{"input": "waveform_16khz", "encoder_norm": "layernorm_no_bias", "encoder_activation": "swiglu", "encoder_head_dim": 32, "encoder_fused_qkv": false, "encoder_width": 192, "text_encoder_norm_position": "pre", "text_encoder_mlp_ratio": 3, "text_encoder_drop_path": 0.15, "learning_rate": 0.0018, "beta1": 0.9, "eps": 1e-08, "adaptive_grad_clip": 0.02, "final_lr_fraction": 0.1}
Rows from block 7 of the audio encoder of a small contrastive audio-text model, named by matrix and row number. Rows with one number belong to one neuron. Each number is 200 + 30 x the weight over its row's rms, rounded and kept within 0 to 999. All counts start at 0. After the name is the row's rms in percent of the matrix's.
After each neuron's rows are labels from the 100 clips, of 14976, where the neuron reaches its largest size: "top examples" is what is common among them. Only what is clearly more common there than usual is listed. The data: melodies that start on their tonic, played by one synthesised instrument.
# gate: MLP gate (encoder.blocks.7.mlp.gate.weight, 384x192), inputs 128-191
# fc1: MLP up (encoder.blocks.7.mlp.fc1.weight, 384x192), inputs 128-191
# fc2: MLP down (encoder.blocks.7.mlp.fc2.weight, 192x384, transposed), outputs 128-191

gate.351,123,216,175,155,191,191,205,202,227,212,202,234,170,202,212,201,208,215,158,226,185,246,193,197,158,171,210,209,203,190,152,194,206,239,221,218,123,192,195,247,179,139,290,172,172,246,207,176,218,225,229,167,168,206,179,134,241,209,197,183,221,155,189,188,231
fc1.351,113,218,202,208,107,221,232,160,201,235,233,213,204,154,230,192,210,235,219,177,178,170,181,203,192,193,194,204,183,197,182,192,222,183,196,159,203,211,238,180,200,196,251,196,141,215,160,198,177,209,231,178,236,217,214,255,203,234,181,195,147,237,174,230,210
fc2.351,106,196,184,228,255,185,235,196,153,185,195,253,223,161,182,236,170,163,154,196,264,243,188,215,157,196,208,187,132,253,186,209,238,150,176,183,193,143,216,149,195,158,195,172,211,205,160,191,217,231,164,185,228,191,181,210,163,237,217,162,220,186,175,210,218
top examples: the note A#; the note F

gate.250,101,165,169,201,198,239,170,277,188,227,176,238,198,205,156,223,187,201,169,245,143,257,221,235,200,215,190,209,148,124,191,174,213,214,238,227,162,203,208,191,235,219,217,243,176,174,180,198,221,225,213,156,217,221,162,165,256,172,158,150,204,166,192,189,203
fc1.250,099,203,180,192,251,153,199,172,208,97,220,193,202,184,220,171,180,158,152,209,217,207,200,263,206,236,238,173,202,169,256,246,255,181,176,137,207,175,207,219,156,154,198,202,216,123,226,145,203,212,154,232,187,151,226,231,201,182,194,158,197,212,250,194,242
fc2.250,086,204,241,197,207,160,225,131,211,211,189,176,180,197,220,183,224,183,239,207,268,246,220,193,194,196,206,238,224,206,132,188,140,239,209,261,226,179,172,219,149,142,181,247,240,184,214,225,194,204,199,204,163,198,229,178,215,198,208,211,199,162,202,186,176
top examples: the note A#

gate.286,093,203,190,227,195,266,203,194,210,289,186,162,166,210,171,225,177,226,174,255,141,241,223,222,182,199,205,167,206,194,194,232,183,232,249,209,225,184,199,206,196,202,215,240,198,227,216,236,206,204,214,140,178,212,168,246,172,227,165,270,192,199,195,152,235
fc1.286,090,219,181,215,178,244,167,164,232,203,200,202,223,218,206,272,188,212,132,236,158,233,225,275,260,181,214,192,225,221,178,215,253,177,147,180,219,164,190,127,137,209,211,239,243,224,162,195,177,201,190,197,217,232,208,209,169,219,227,210,197,211,211,228,208
fc2.286,083,197,249,198,187,179,217,181,196,224,286,220,217,234,242,198,226,222,217,212,211,216,231,203,148,221,179,197,204,223,181,181,217,159,209,215,165,194,187,168,195,202,184,174,251,261,159,229,194,171,238,182,203,201,181,230,202,209,223,248,157,209,196,196,215
top examples: the note B; tonic: B

gate.197,171,229,178,193,191,135,208,155,258,215,210,213,190,207,248,156,167,162,176,133,175,221,225,220,227,158,167,231,163,217,219,180,218,257,203,262,128,241,215,229,190,237,205,186,214,221,194,129,180,227,208,220,233,181,167,273,195,149,217,179,184,201,195,229,201
fc1.197,172,204,223,228,232,237,196,190,202,202,196,203,211,186,176,161,203,136,264,222,233,204,201,164,213,208,201,182,201,225,245,268,173,173,164,141,237,179,191,195,198,138,158,185,164,165,160,225,223,202,209,169,157,219,276,186,175,202,204,188,228,174,226,142,219
fc2.197,202,167,245,202,209,205,218,220,181,195,217,165,197,213,129,220,231,163,232,220,216,158,217,210,222,246,189,213,233,190,218,186,185,188,164,132,235,171,219,177,242,188,213,177,175,189,203,245,182,188,169,177,231,195,168,67,215,235,196,205,176,196,214,222,201
top examples: the note C#; the note G#; the note B; tonic: C#

gate.61,071,184,248,144,171,206,196,240,238,246,169,211,187,178,151,161,183,265,216,214,181,225,159,185,164,191,168,202,181,183,187,177,196,170,193,179,211,102,201,239,204,184,221,206,192,183,246,197,130,196,214,182,188,230,235,168,164,166,193,216,233,166,183,183,163
fc1.61,067,151,242,301,149,201,214,201,198,141,272,171,187,153,178,223,159,179,188,177,210,216,226,194,204,241,202,191,238,216,248,160,211,180,215,186,214,116,201,211,224,218,144,219,181,173,185,206,229,198,167,233,201,180,226,179,188,164,201,193,176,174,240,205,191
fc2.61,067,210,170,190,223,267,228,161,201,221,159,242,207,149,166,192,231,201,177,197,186,174,211,156,244,144,205,228,142,235,208,162,203,219,131,251,237,166,232,235,238,198,232,214,176,263,212,232,208,190,250,246,173,148,164,232,184,245,192,196,186,239,189,159,164
top examples: the note C#; the note G#

gate.204,088,211,176,186,200,194,164,225,252,147,233,185,204,173,182,149,192,183,208,201,210,211,194,227,216,220,196,211,205,200,222,212,224,166,191,194,230,197,214,204,172,209,267,184,293,246,216,227,156,195,199,180,193,204,177,246,253,194,233,212,228,193,178,203,199
fc1.204,088,237,249,217,171,255,232,153,225,236,216,198,201,217,252,195,241,198,211,241,190,155,171,249,233,259,172,163,207,198,179,153,198,201,237,189,292,184,209,182,215,154,206,229,140,193,197,218,227,206,162,235,167,226,254,245,189,177,201,206,235,161,213,187,213
fc2.204,088,175,187,207,179,205,199,172,197,173,217,211,150,177,258,233,173,203,171,183,148,261,197,235,229,232,222,252,184,208,157,194,216,185,259,208,170,183,136,179,251,268,198,228,151,179,195,155,237,191,227,257,184,183,221,218,216,170,174,207,215,269,207,187,204
top examples: the note B; the note C#; the note A

gate.43,088,192,239,193,221,184,169,188,210,169,209,186,208,136,211,244,178,161,165,188,207,224,199,157,199,203,183,185,187,143,180,256,275,118,218,189,189,176,186,189,143,201,194,197,211,235,239,222,214,184,159,192,224,177,243,220,227,184,186,205,188,211,198,192,224
fc1.43,091,247,232,247,201,230,216,205,220,216,202,192,240,190,178,178,149,189,294,178,253,157,209,214,168,215,192,185,177,199,189,211,222,219,201,198,227,205,191,170,201,166,153,200,186,210,156,278,239,206,221,203,162,181,202,225,197,183,177,179,217,172,202,221,188
fc2.43,084,171,195,149,199,138,218,181,199,211,224,188,205,221,142,203,191,233,73,208,160,191,155,217,192,219,234,189,139,245,177,216,220,209,234,195,197,220,191,173,145,229,231,224,177,214,180,228,193,247,188,237,168,206,162,184,200,182,198,205,194,234,279,149,231
top examples: the note G#; the note D#; the note C#

gate.310,118,196,298,183,206,186,210,244,222,261,171,203,201,224,154,201,183,208,189,211,185,198,224,210,206,228,143,191,210,208,128,199,235,212,198,211,131,149,191,175,167,228,225,197,236,184,226,190,165,193,251,176,208,195,225,225,205,219,230,204,199,172,130,255,191
fc1.310,098,145,164,187,140,234,193,285,235,157,230,165,196,227,203,166,184,182,221,193,149,184,194,201,214,199,262,200,180,199,182,217,260,198,195,267,278,171,198,197,189,203,196,205,287,204,200,210,205,177,246,194,267,228,162,215,236,182,181,227,172,222,156,122,208
fc2.310,107,219,242,184,190,231,161,173,229,253,190,212,185,209,181,164,206,132,217,218,179,181,236,143,167,197,227,223,224,180,176,247,244,223,216,224,242,190,215,176,205,192,208,183,198,210,174,207,201,251,215,255,143,214,276,170,225,233,192,244,223,181,215,201,144
top examples: the note D; the note G#; blues

gate.116,107,183,185,196,183,255,225,185,161,213,222,194,216,230,240,167,196,218,160,245,191,223,228,256,177,215,170,215,198,161,184,216,210,246,243,158,242,224,190,235,242,174,207,236,203,134,240,181,201,197,164,209,170,221,217,157,201,210,154,261,210,221,199,172,155
fc1.116,100,244,189,213,192,248,209,184,195,227,206,185,212,229,212,242,192,173,227,183,167,245,199,162,187,213,201,131,228,169,226,240,215,171,217,159,200,156,183,192,197,180,222,256,295,203,188,285,218,190,204,100,205,228,214,208,162,207,233,164,194,176,180,180,162
fc2.116,093,206,201,176,179,204,209,221,254,241,181,257,178,219,159,158,192,253,219,171,262,240,169,192,178,213,237,208,185,224,223,208,193,159,211,182,178,219,224,225,207,205,223,182,138,168,227,211,214,137,223,205,199,252,211,182,224,172,191,208,198,219,212,202,227
top examples: the note C#; the note B

gate.264,087,199,240,139,178,258,203,200,180,211,179,214,155,149,142,151,234,146,202,182,220,187,194,198,261,260,152,182,248,252,255,216,173,234,211,262,178,203,211,218,172,228,211,210,231,192,143,198,221,215,227,245,191,225,145,203,193,191,205,235,179,227,194,205,198
fc1.264,088,181,147,221,196,213,175,171,172,152,182,200,187,186,233,200,202,189,153,173,214,196,209,140,244,158,192,211,156,234,212,182,229,209,233,172,221,247,163,208,237,204,170,197,197,137,224,211,178,190,177,210,177,207,219,263,182,183,163,198,220,191,227,203,193
fc2.264,082,154,249,220,176,196,186,269,239,213,170,255,170,195,187,197,149,263,266,210,202,161,223,196,136,219,197,264,190,164,192,223,198,185,221,224,216,159,215,214,192,174,177,180,193,206,196,224,204,186,181,153,210,234,228,234,205,184,219,227,220,175,207,169,173
top examples: the note A#; the note C; the note C#; the note F

gate.268,086,183,225,155,175,167,223,248,212,190,192,208,197,215,169,215,196,165,133,190,185,212,243,162,173,193,212,223,178,193,153,181,222,216,192,168,169,164,205,208,240,148,184,259,192,218,236,180,201,208,196,196,179,175,219,172,214,221,220,177,217,162,241,220,195
fc1.268,085,187,160,200,184,241,246,171,215,213,168,196,209,254,244,241,238,214,188,228,193,179,132,203,263,209,186,156,194,172,209,216,198,164,196,240,206,196,197,191,181,202,222,208,229,206,235,219,173,204,196,105,185,186,208,135,173,176,214,224,203,255,170,233,213
fc2.268,086,187,231,228,200,215,133,216,216,186,197,215,144,205,208,158,182,214,233,174,193,221,225,209,183,182,151,252,185,182,277,195,242,161,183,198,221,224,182,198,181,188,205,186,175,153,165,209,193,205,127,193,219,230,258,190,249,170,198,174,180,194,248,197,173
top examples: the note D

gate.337,078,211,212,189,168,200,218,226,207,249,245,212,207,185,192,157,258,234,212,243,216,149,217,178,258,193,180,172,128,213,265,154,196,176,219,139,135,152,242,192,243,226,177,229,221,208,191,166,192,208,209,165,240,193,227,178,246,181,179,202,186,166,145,208,201
fc1.337,084,174,119,211,183,188,186,172,148,143,207,194,220,186,209,170,174,185,225,171,180,218,166,182,261,158,192,147,227,190,239,193,180,216,240,257,184,210,209,237,162,170,205,192,218,251,161,193,215,200,170,179,193,200,184,180,180,191,197,200,166,213,177,199,228
fc2.337,076,153,148,218,177,187,197,272,198,198,221,214,203,201,257,202,195,173,165,210,228,215,229,237,180,209,204,154,150,188,247,231,206,161,184,181,245,157,225,179,232,204,222,194,210,224,150,191,165,209,172,191,207,222,160,197,239,230,164,185,200,207,192,173,205
top examples: the note B

gate.187,111,219,171,113,165,197,199,213,201,153,161,182,213,237,236,215,235,206,191,213,186,244,179,188,227,163,177,207,161,204,199,228,211,230,192,150,163,234,204,240,173,202,243,207,179,146,217,162,195,195,234,205,221,217,189,241,211,216,160,205,217,176,160,154,182
fc1.187,121,220,196,240,212,185,170,235,215,205,228,227,173,155,193,169,118,166,251,226,201,187,162,191,204,227,187,223,184,234,228,202,179,224,242,282,193,193,219,173,191,228,193,202,214,212,172,204,221,212,186,191,250,173,163,185,144,163,209,158,181,219,167,207,201
fc2.187,108,181,178,180,185,235,224,176,183,228,220,212,157,206,208,210,192,202,116,225,195,192,207,207,171,200,169,193,186,194,191,192,242,158,206,227,205,177,217,145,129,214,211,228,239,196,231,203,197,232,144,302,194,195,218,203,235,190,204,160,196,227,238,209,202
top examples: the note G#; the note D#; tonic: G#

gate.97,096,214,217,268,204,203,203,189,194,281,186,186,236,178,231,197,192,186,218,257,214,171,177,174,204,211,170,182,207,177,227,261,138,223,234,224,219,202,174,195,183,166,208,200,220,155,198,229,245,210,276,229,225,254,257,197,204,215,156,195,145,195,188,205,223
fc1.97,091,184,211,213,217,160,220,220,209,171,210,198,212,217,251,211,221,174,217,190,298,159,211,170,216,222,275,225,247,156,198,156,231,205,189,192,169,177,236,177,142,127,223,213,167,201,212,185,199,179,273,167,182,187,222,246,201,187,142,208,231,194,188,175,189
fc2.97,100,187,212,167,183,217,177,235,213,167,223,230,203,227,166,216,189,262,177,216,171,187,174,195,154,239,182,162,176,201,231,202,213,218,233,217,162,191,201,182,178,291,159,180,178,219,210,167,151,201,179,196,223,170,146,179,208,188,210,197,174,229,232,223,195
top examples: the note A; the note C; tonic: A; bass guitar-like

gate.315,083,167,193,175,185,226,185,245,276,208,228,235,221,194,198,200,170,204,220,199,164,186,224,205,234,192,184,231,192,143,175,214,167,205,179,84,160,199,222,184,220,210,229,154,203,165,197,189,184,207,186,246,235,194,165,153,185,204,232,170,147,180,186,196,230
fc1.315,078,202,197,199,154,173,182,236,205,204,251,169,219,245,228,210,189,155,224,209,248,194,232,193,179,207,245,196,221,164,125,187,186,198,162,128,161,145,177,131,227,234,236,240,190,177,189,192,259,218,219,240,211,199,200,160,216,210,193,185,208,221,206,207,219
fc2.315,080,152,196,208,201,210,197,222,238,151,185,201,284,211,205,217,175,183,199,152,223,244,165,191,188,198,158,156,203,211,210,197,170,173,200,272,208,168,198,145,163,202,176,142,239,256,194,186,142,201,224,176,217,239,209,205,201,186,219,235,237,190,154,156,204
top examples: the note G#; the note C#; the note F#

gate.206,103,195,214,177,251,183,175,209,213,201,178,256,234,212,144,209,194,222,185,235,203,111,162,178,273,184,203,209,201,185,144,182,177,158,205,194,223,203,170,246,180,201,173,199,221,188,191,212,212,235,226,201,202,137,236,138,191,185,206,225,263,201,160,226,190
fc1.206,100,196,166,191,177,186,217,224,191,190,198,197,237,194,215,148,228,154,246,207,209,254,185,198,201,237,151,163,219,210,225,215,196,202,206,167,205,173,173,182,203,251,196,190,226,219,186,172,190,220,221,213,231,200,198,236,182,177,210,177,205,180,226,104,155
fc2.206,122,169,173,162,154,224,233,221,180,243,172,181,209,188,190,214,183,199,209,189,139,233,235,195,182,185,212,223,228,231,192,218,252,211,202,186,176,209,209,204,218,238,203,218,233,213,201,189,199,213,166,206,197,238,170,216,222,276,202,212,190,174,189,219,177
top examples: the note A#; the note C; the note D; the note G

gate.166,095,235,251,201,202,175,143,212,185,175,145,188,186,207,175,219,176,246,197,186,180,179,190,179,204,163,186,243,156,147,226,217,172,215,201,183,156,224,216,206,181,183,181,201,165,159,213,247,185,191,128,181,214,172,156,123,238,201,219,254,238,216,205,257,229
fc1.166,081,205,249,294,193,253,250,240,177,240,223,180,176,192,243,241,191,203,267,211,164,215,185,226,149,187,193,218,155,217,212,198,194,268,224,221,166,190,191,189,185,222,216,191,162,186,194,223,213,183,144,172,169,198,172,218,189,189,190,160,190,247,220,182,225
fc2.166,092,191,186,194,142,203,187,249,184,256,176,221,210,139,215,162,188,158,216,207,183,252,231,131,193,149,233,197,187,203,182,200,259,189,203,157,181,176,206,186,211,169,199,223,202,243,196,195,175,217,143,181,204,255,193,247,157,253,234,215,177,157,187,199,152
top examples: the note A#; the note F; the note C; the note G

gate.24,102,196,188,144,227,205,225,166,209,165,249,177,240,162,243,192,215,183,205,201,244,215,209,203,202,166,221,216,192,164,194,209,224,190,182,157,160,210,205,226,224,160,252,193,170,183,170,181,188,212,194,226,154,208,215,194,236,244,168,218,201,204,178,221,201
fc1.24,099,252,211,201,249,140,164,188,214,226,188,208,196,182,177,221,191,151,261,149,258,218,205,214,256,194,166,213,192,202,228,198,173,190,244,189,248,228,169,172,202,177,233,119,177,181,172,164,223,193,202,229,234,156,208,261,209,190,201,199,210,192,205,184,247
fc2.24,099,182,157,218,121,232,195,178,191,161,220,252,177,200,195,184,181,232,125,189,180,159,171,155,142,194,220,210,229,208,167,246,232,228,138,222,176,228,190,185,192,252,207,201,201,221,109,187,164,212,172,203,153,139,167,130,157,169,213,197,179,214,249,216,246
top examples: the note G#; the note A#; the note F; the note C

gate.162,111,171,224,204,198,182,221,224,223,223,210,169,250,222,180,199,230,219,179,196,210,145,157,226,194,220,238,239,222,196,223,189,241,206,206,183,135,246,138,214,212,191,230,218,179,190,208,250,165,236,185,214,248,77,157,197,210,168,219,190,229,190,203,204,191
fc1.162,092,221,154,181,206,179,184,183,160,216,203,173,242,204,172,203,216,211,268,238,147,205,174,213,192,230,170,207,214,179,144,209,220,175,186,234,203,189,237,160,172,196,219,177,196,226,236,209,222,180,164,198,165,158,194,218,177,227,192,239,184,205,159,226,214
fc2.162,105,235,175,198,153,228,161,193,152,212,187,200,166,237,179,209,239,207,204,189,240,198,209,180,188,179,221,196,176,182,272,194,223,203,191,209,195,209,152,213,177,197,183,205,218,239,172,190,184,179,219,144,228,227,178,210,213,131,188,206,228,202,239,148,245
top examples: the note G#; the note C; the note D; the note G

gate.253,115,220,207,196,178,246,215,193,198,199,192,182,202,244,236,133,260,190,228,184,199,226,142,191,246,225,198,189,217,166,239,220,181,212,179,112,156,187,182,163,181,190,231,217,241,196,163,191,236,198,220,169,214,187,230,136,163,225,198,200,239,177,193,255,204
fc1.253,123,199,186,182,235,206,191,214,198,216,236,173,189,157,263,184,206,177,182,197,199,247,171,205,238,175,222,164,195,167,194,224,184,218,190,109,124,212,225,205,227,203,186,149,245,198,193,170,179,206,202,184,200,208,203,179,216,227,195,139,237,145,194,193,192
fc2.253,112,167,245,250,233,158,214,194,195,211,215,165,191,181,141,200,199,252,156,153,191,197,184,211,161,196,194,178,220,252,198,186,192,196,217,313,206,218,203,181,155,258,212,159,237,211,190,164,148,204,152,207,239,221,177,224,123,201,239,210,184,187,184,157,205
top examples: the note A#; the note F; the note G#; tonic: A#

gate.282,102,199,172,203,211,158,194,211,199,197,204,218,219,219,157,212,204,210,160,169,183,182,190,141,262,210,227,191,165,230,230,238,149,154,162,85,233,190,205,198,226,250,219,192,223,229,184,208,207,222,203,192,261,170,192,204,203,188,231,180,207,214,230,246,194
fc1.282,103,172,141,194,268,217,206,175,142,156,271,194,175,226,188,232,229,212,178,177,199,240,246,208,212,212,291,210,225,220,211,235,174,213,225,147,221,201,216,196,211,160,166,242,157,247,173,203,196,170,174,191,160,178,177,179,209,200,165,199,166,234,237,223,176
fc2.282,107,157,214,223,202,181,209,263,210,192,186,190,261,221,220,171,232,245,229,177,213,249,185,232,210,206,197,175,147,205,186,202,217,186,205,210,178,202,195,188,190,215,237,159,222,183,236,166,180,180,218,195,288,234,227,200,144,241,154,252,179,201,189,187,270
top examples: the note G#; the note C#; the note D#

gate.55,102,204,217,163,224,170,190,218,233,213,178,230,192,201,239,108,152,212,224,169,234,195,182,231,190,177,147,239,229,198,243,162,195,210,226,178,167,235,236,202,212,155,236,203,177,174,214,235,225,206,188,214,145,210,191,175,255,171,134,239,212,145,232,215,174
fc1.55,104,201,178,242,197,217,191,165,155,235,262,220,204,173,208,180,185,199,146,233,218,215,224,197,230,227,190,237,210,229,162,184,255,161,179,121,154,219,193,172,179,194,197,196,205,193,149,186,247,201,202,254,228,142,166,209,209,195,162,218,209,195,214,178,224
fc2.55,097,201,203,147,176,187,206,174,217,204,178,197,212,209,180,239,199,217,202,189,140,198,181,186,130,217,175,226,222,220,129,189,195,272,169,227,182,222,200,205,220,251,190,200,206,255,188,192,215,177,185,155,196,168,225,234,211,154,225,250,195,243,179,165,183
top examples: the note B; the note F#; the note E; tonic: E

gate.19,068,223,194,173,213,164,162,247,221,185,218,203,204,263,174,232,204,220,210,199,171,202,189,199,206,145,170,215,165,188,203,184,248,185,129,224,183,253,213,204,208,228,181,162,212,246,255,232,181,196,144,200,213,207,233,184,199,224,165,156,249,136,177,211,185
fc1.19,069,198,221,233,177,185,226,179,215,190,199,188,192,137,200,198,224,190,176,214,214,202,224,177,158,181,304,243,211,207,217,165,259,202,204,169,216,163,213,259,232,246,129,176,209,252,208,182,267,206,181,206,241,164,163,209,223,197,159,235,120,186,223,172,204
fc2.19,068,212,244,238,222,190,208,174,198,129,195,210,343,192,203,202,188,197,225,186,225,203,240,175,177,168,178,210,197,217,201,172,209,167,221,212,204,254,209,189,148,226,181,255,247,139,213,152,161,212,188,222,219,167,199,197,246,243,228,198,225,192,145,219,241
top examples: the note D; the note C; tonic: C

gate.356,146,179,222,147,158,150,200,267,186,178,207,200,227,237,149,154,232,173,196,205,153,194,186,197,244,209,143,185,211,180,195,229,198,193,185,225,164,216,191,171,179,238,226,222,270,173,200,188,162,235,202,172,231,183,161,190,230,153,187,179,204,176,201,263,182
fc1.356,148,205,264,178,167,165,219,256,243,182,167,224,222,209,123,225,202,241,197,231,216,201,200,162,229,215,182,188,216,174,174,179,172,196,178,225,191,155,181,154,166,238,202,179,215,170,218,216,172,207,231,168,240,205,207,120,217,187,206,165,213,190,174,264,174
fc2.356,163,174,156,213,210,199,234,221,204,169,209,203,247,179,249,250,211,212,192,219,200,218,185,235,254,184,187,188,221,218,221,187,112,214,216,192,120,180,177,245,207,188,210,225,185,192,203,207,194,184,182,166,222,196,172,235,236,152,178,179,226,190,220,264,258
top examples: the note D; the note A; the note G; tonic: D

gate.36,104,175,195,193,193,218,254,199,205,250,189,184,167,119,157,212,237,174,188,225,155,204,177,202,217,161,192,219,184,231,150,207,221,173,228,176,220,134,220,206,249,177,266,221,229,204,224,219,226,176,199,256,199,177,212,165,188,234,138,171,143,184,188,165,156
fc1.36,108,157,216,199,201,155,198,252,205,278,194,208,201,176,193,182,180,211,206,216,238,224,205,195,197,207,230,195,150,203,141,202,187,222,208,162,151,217,164,154,214,189,196,188,207,173,165,170,188,176,210,215,246,154,230,245,167,242,205,191,216,183,187,230,282
fc2.36,093,261,269,211,233,161,206,262,218,163,181,252,178,233,168,195,209,202,207,160,165,206,194,205,201,182,235,179,249,243,224,189,130,269,203,211,221,162,209,227,157,224,235,191,246,220,200,214,185,264,208,186,194,184,199,124,220,177,231,185,169,181,189,218,204
top examples: the note B

gate.185,086,178,247,123,167,158,192,171,241,234,194,192,188,230,132,184,226,174,213,188,203,223,195,146,206,198,245,225,228,200,212,189,204,178,196,216,178,202,233,174,193,223,215,237,202,180,251,208,200,217,157,246,214,208,201,200,225,190,192,238,236,166,185,183,158
fc1.185,078,212,239,211,257,177,201,155,234,251,222,200,217,181,166,189,208,237,173,236,172,193,169,168,148,200,140,201,216,235,218,232,212,146,250,197,203,213,191,219,158,216,205,222,173,198,275,143,204,187,200,214,252,171,167,230,212,235,173,235,224,194,226,244,223
fc2.185,081,227,171,158,203,194,170,204,229,219,193,214,252,226,165,209,182,241,148,199,153,130,272,221,195,217,231,228,217,192,196,204,195,173,190,192,213,266,183,219,191,164,193,235,218,201,259,234,183,200,137,202,170,182,234,262,230,125,187,173,197,191,164,193,203
top examples: the note A#; the note C; the note D

gate.101,113,137,226,188,207,183,238,180,215,237,198,198,183,216,198,221,212,211,163,215,153,131,180,201,230,203,150,218,236,184,190,226,221,246,201,177,181,205,193,222,207,175,203,202,254,225,230,179,156,226,162,202,163,147,184,203,226,163,215,171,200,175,166,188,212
fc1.101,113,224,219,164,219,214,216,189,175,194,231,176,204,209,268,256,230,221,199,173,253,209,206,176,192,177,219,215,103,213,216,150,120,211,192,270,208,168,181,163,225,229,193,210,196,181,156,193,207,172,236,228,192,212,202,233,209,170,239,209,238,204,207,186,199
fc2.101,131,183,180,174,165,243,204,160,186,239,197,185,201,167,244,189,218,199,183,223,174,155,204,193,200,199,188,219,112,211,199,129,186,180,203,204,190,207,180,187,233,220,190,237,224,231,185,223,201,231,191,185,234,221,198,262,180,230,218,221,197,206,168,190,196
top examples: the note G#; the note D; blues

gate.63,093,227,266,161,166,178,170,187,218,184,241,193,197,156,188,136,174,259,202,164,183,237,198,236,182,194,235,213,227,240,177,176,224,196,215,167,159,240,160,197,196,219,204,189,178,187,162,229,249,216,183,220,226,201,210,158,226,195,200,205,209,197,221,240,184
fc1.63,094,168,236,199,227,194,203,221,240,224,153,251,214,264,145,187,245,189,224,228,198,153,179,199,187,221,159,156,212,181,152,169,176,194,170,252,194,243,203,172,158,220,205,227,242,204,273,158,152,194,217,171,215,186,163,195,198,184,214,189,211,197,191,258,167
fc2.63,094,192,206,192,203,227,243,189,229,179,199,211,192,190,244,276,214,214,206,169,216,204,194,233,220,170,202,143,182,243,237,189,148,193,202,223,131,167,190,218,214,224,165,203,135,201,231,160,167,175,188,150,222,185,219,181,186,155,196,183,217,189,195,239,277
top examples: the note D; the note B; the note A; the note E

gate.182,102,285,197,172,203,273,236,205,224,207,182,210,201,177,196,170,241,197,218,243,129,200,210,208,232,250,225,212,219,215,195,202,240,208,193,200,177,239,158,208,210,198,168,207,174,166,188,191,230,229,202,270,150,182,189,168,188,163,204,204,215,200,186,179,266
fc1.182,101,244,239,145,172,202,205,172,212,193,193,206,199,198,238,190,194,258,233,195,219,217,202,212,208,216,160,201,276,224,244,147,172,162,248,191,262,189,155,197,199,203,179,224,210,208,235,172,193,223,178,124,237,183,149,236,204,139,183,174,192,230,186,263,214
fc2.182,106,193,190,187,158,180,275,220,174,235,212,143,236,204,233,166,194,156,214,166,176,213,246,140,164,205,236,147,196,220,155,236,192,203,184,120,199,201,214,176,244,125,218,198,186,200,187,213,207,215,204,160,171,241,166,220,174,197,227,236,184,202,222,241,170
top examples: the note A; the note D; the note E; tonic: A

gate.331,069,210,230,220,196,165,245,183,171,147,182,215,193,178,181,173,213,166,160,179,230,194,183,224,188,170,208,231,186,208,255,167,203,211,225,185,223,223,246,231,186,274,212,193,164,209,178,164,224,189,195,183,156,168,198,218,137,184,210,247,152,213,270,137,183
fc1.331,086,201,185,186,160,230,210,222,148,198,150,160,167,216,190,125,209,159,189,198,231,227,167,223,162,218,174,210,230,176,234,220,161,210,175,225,213,216,189,215,156,280,236,200,169,135,214,229,242,214,213,250,204,166,198,193,200,205,162,169,215,181,246,206,205
fc2.331,068,206,198,223,257,181,162,220,288,224,174,166,242,171,182,196,194,217,205,184,193,216,171,256,203,217,278,198,198,144,246,201,238,172,257,218,218,189,163,231,209,231,184,236,221,204,272,187,209,171,177,231,171,217,158,153,207,181,233,265,218,202,217,122,130
top examples: the note B; the note E; the note A

gate.164,087,167,178,191,236,227,202,286,181,222,207,202,185,195,191,138,158,189,194,210,173,177,217,203,125,239,212,182,243,177,188,195,208,219,209,215,218,256,227,234,203,184,202,201,253,193,247,182,206,215,162,195,304,239,192,236,204,172,189,248,233,191,213,152,205
fc1.164,078,151,167,271,144,185,148,195,199,237,251,155,152,166,261,293,141,200,251,186,169,201,238,212,203,164,263,153,195,186,206,228,191,140,232,225,240,168,196,225,196,174,174,219,182,209,142,180,221,201,151,237,178,177,171,240,167,179,239,208,211,250,176,182,204
fc2.164,075,216,191,230,195,178,194,148,246,152,209,198,167,191,244,194,199,205,238,230,274,263,193,224,189,173,168,228,220,170,180,182,94,162,200,186,202,173,172,165,113,151,205,227,171,209,193,193,224,212,221,195,187,182,205,174,184,198,167,241,173,218,206,219,255
top examples: the note D; the note G; the note A#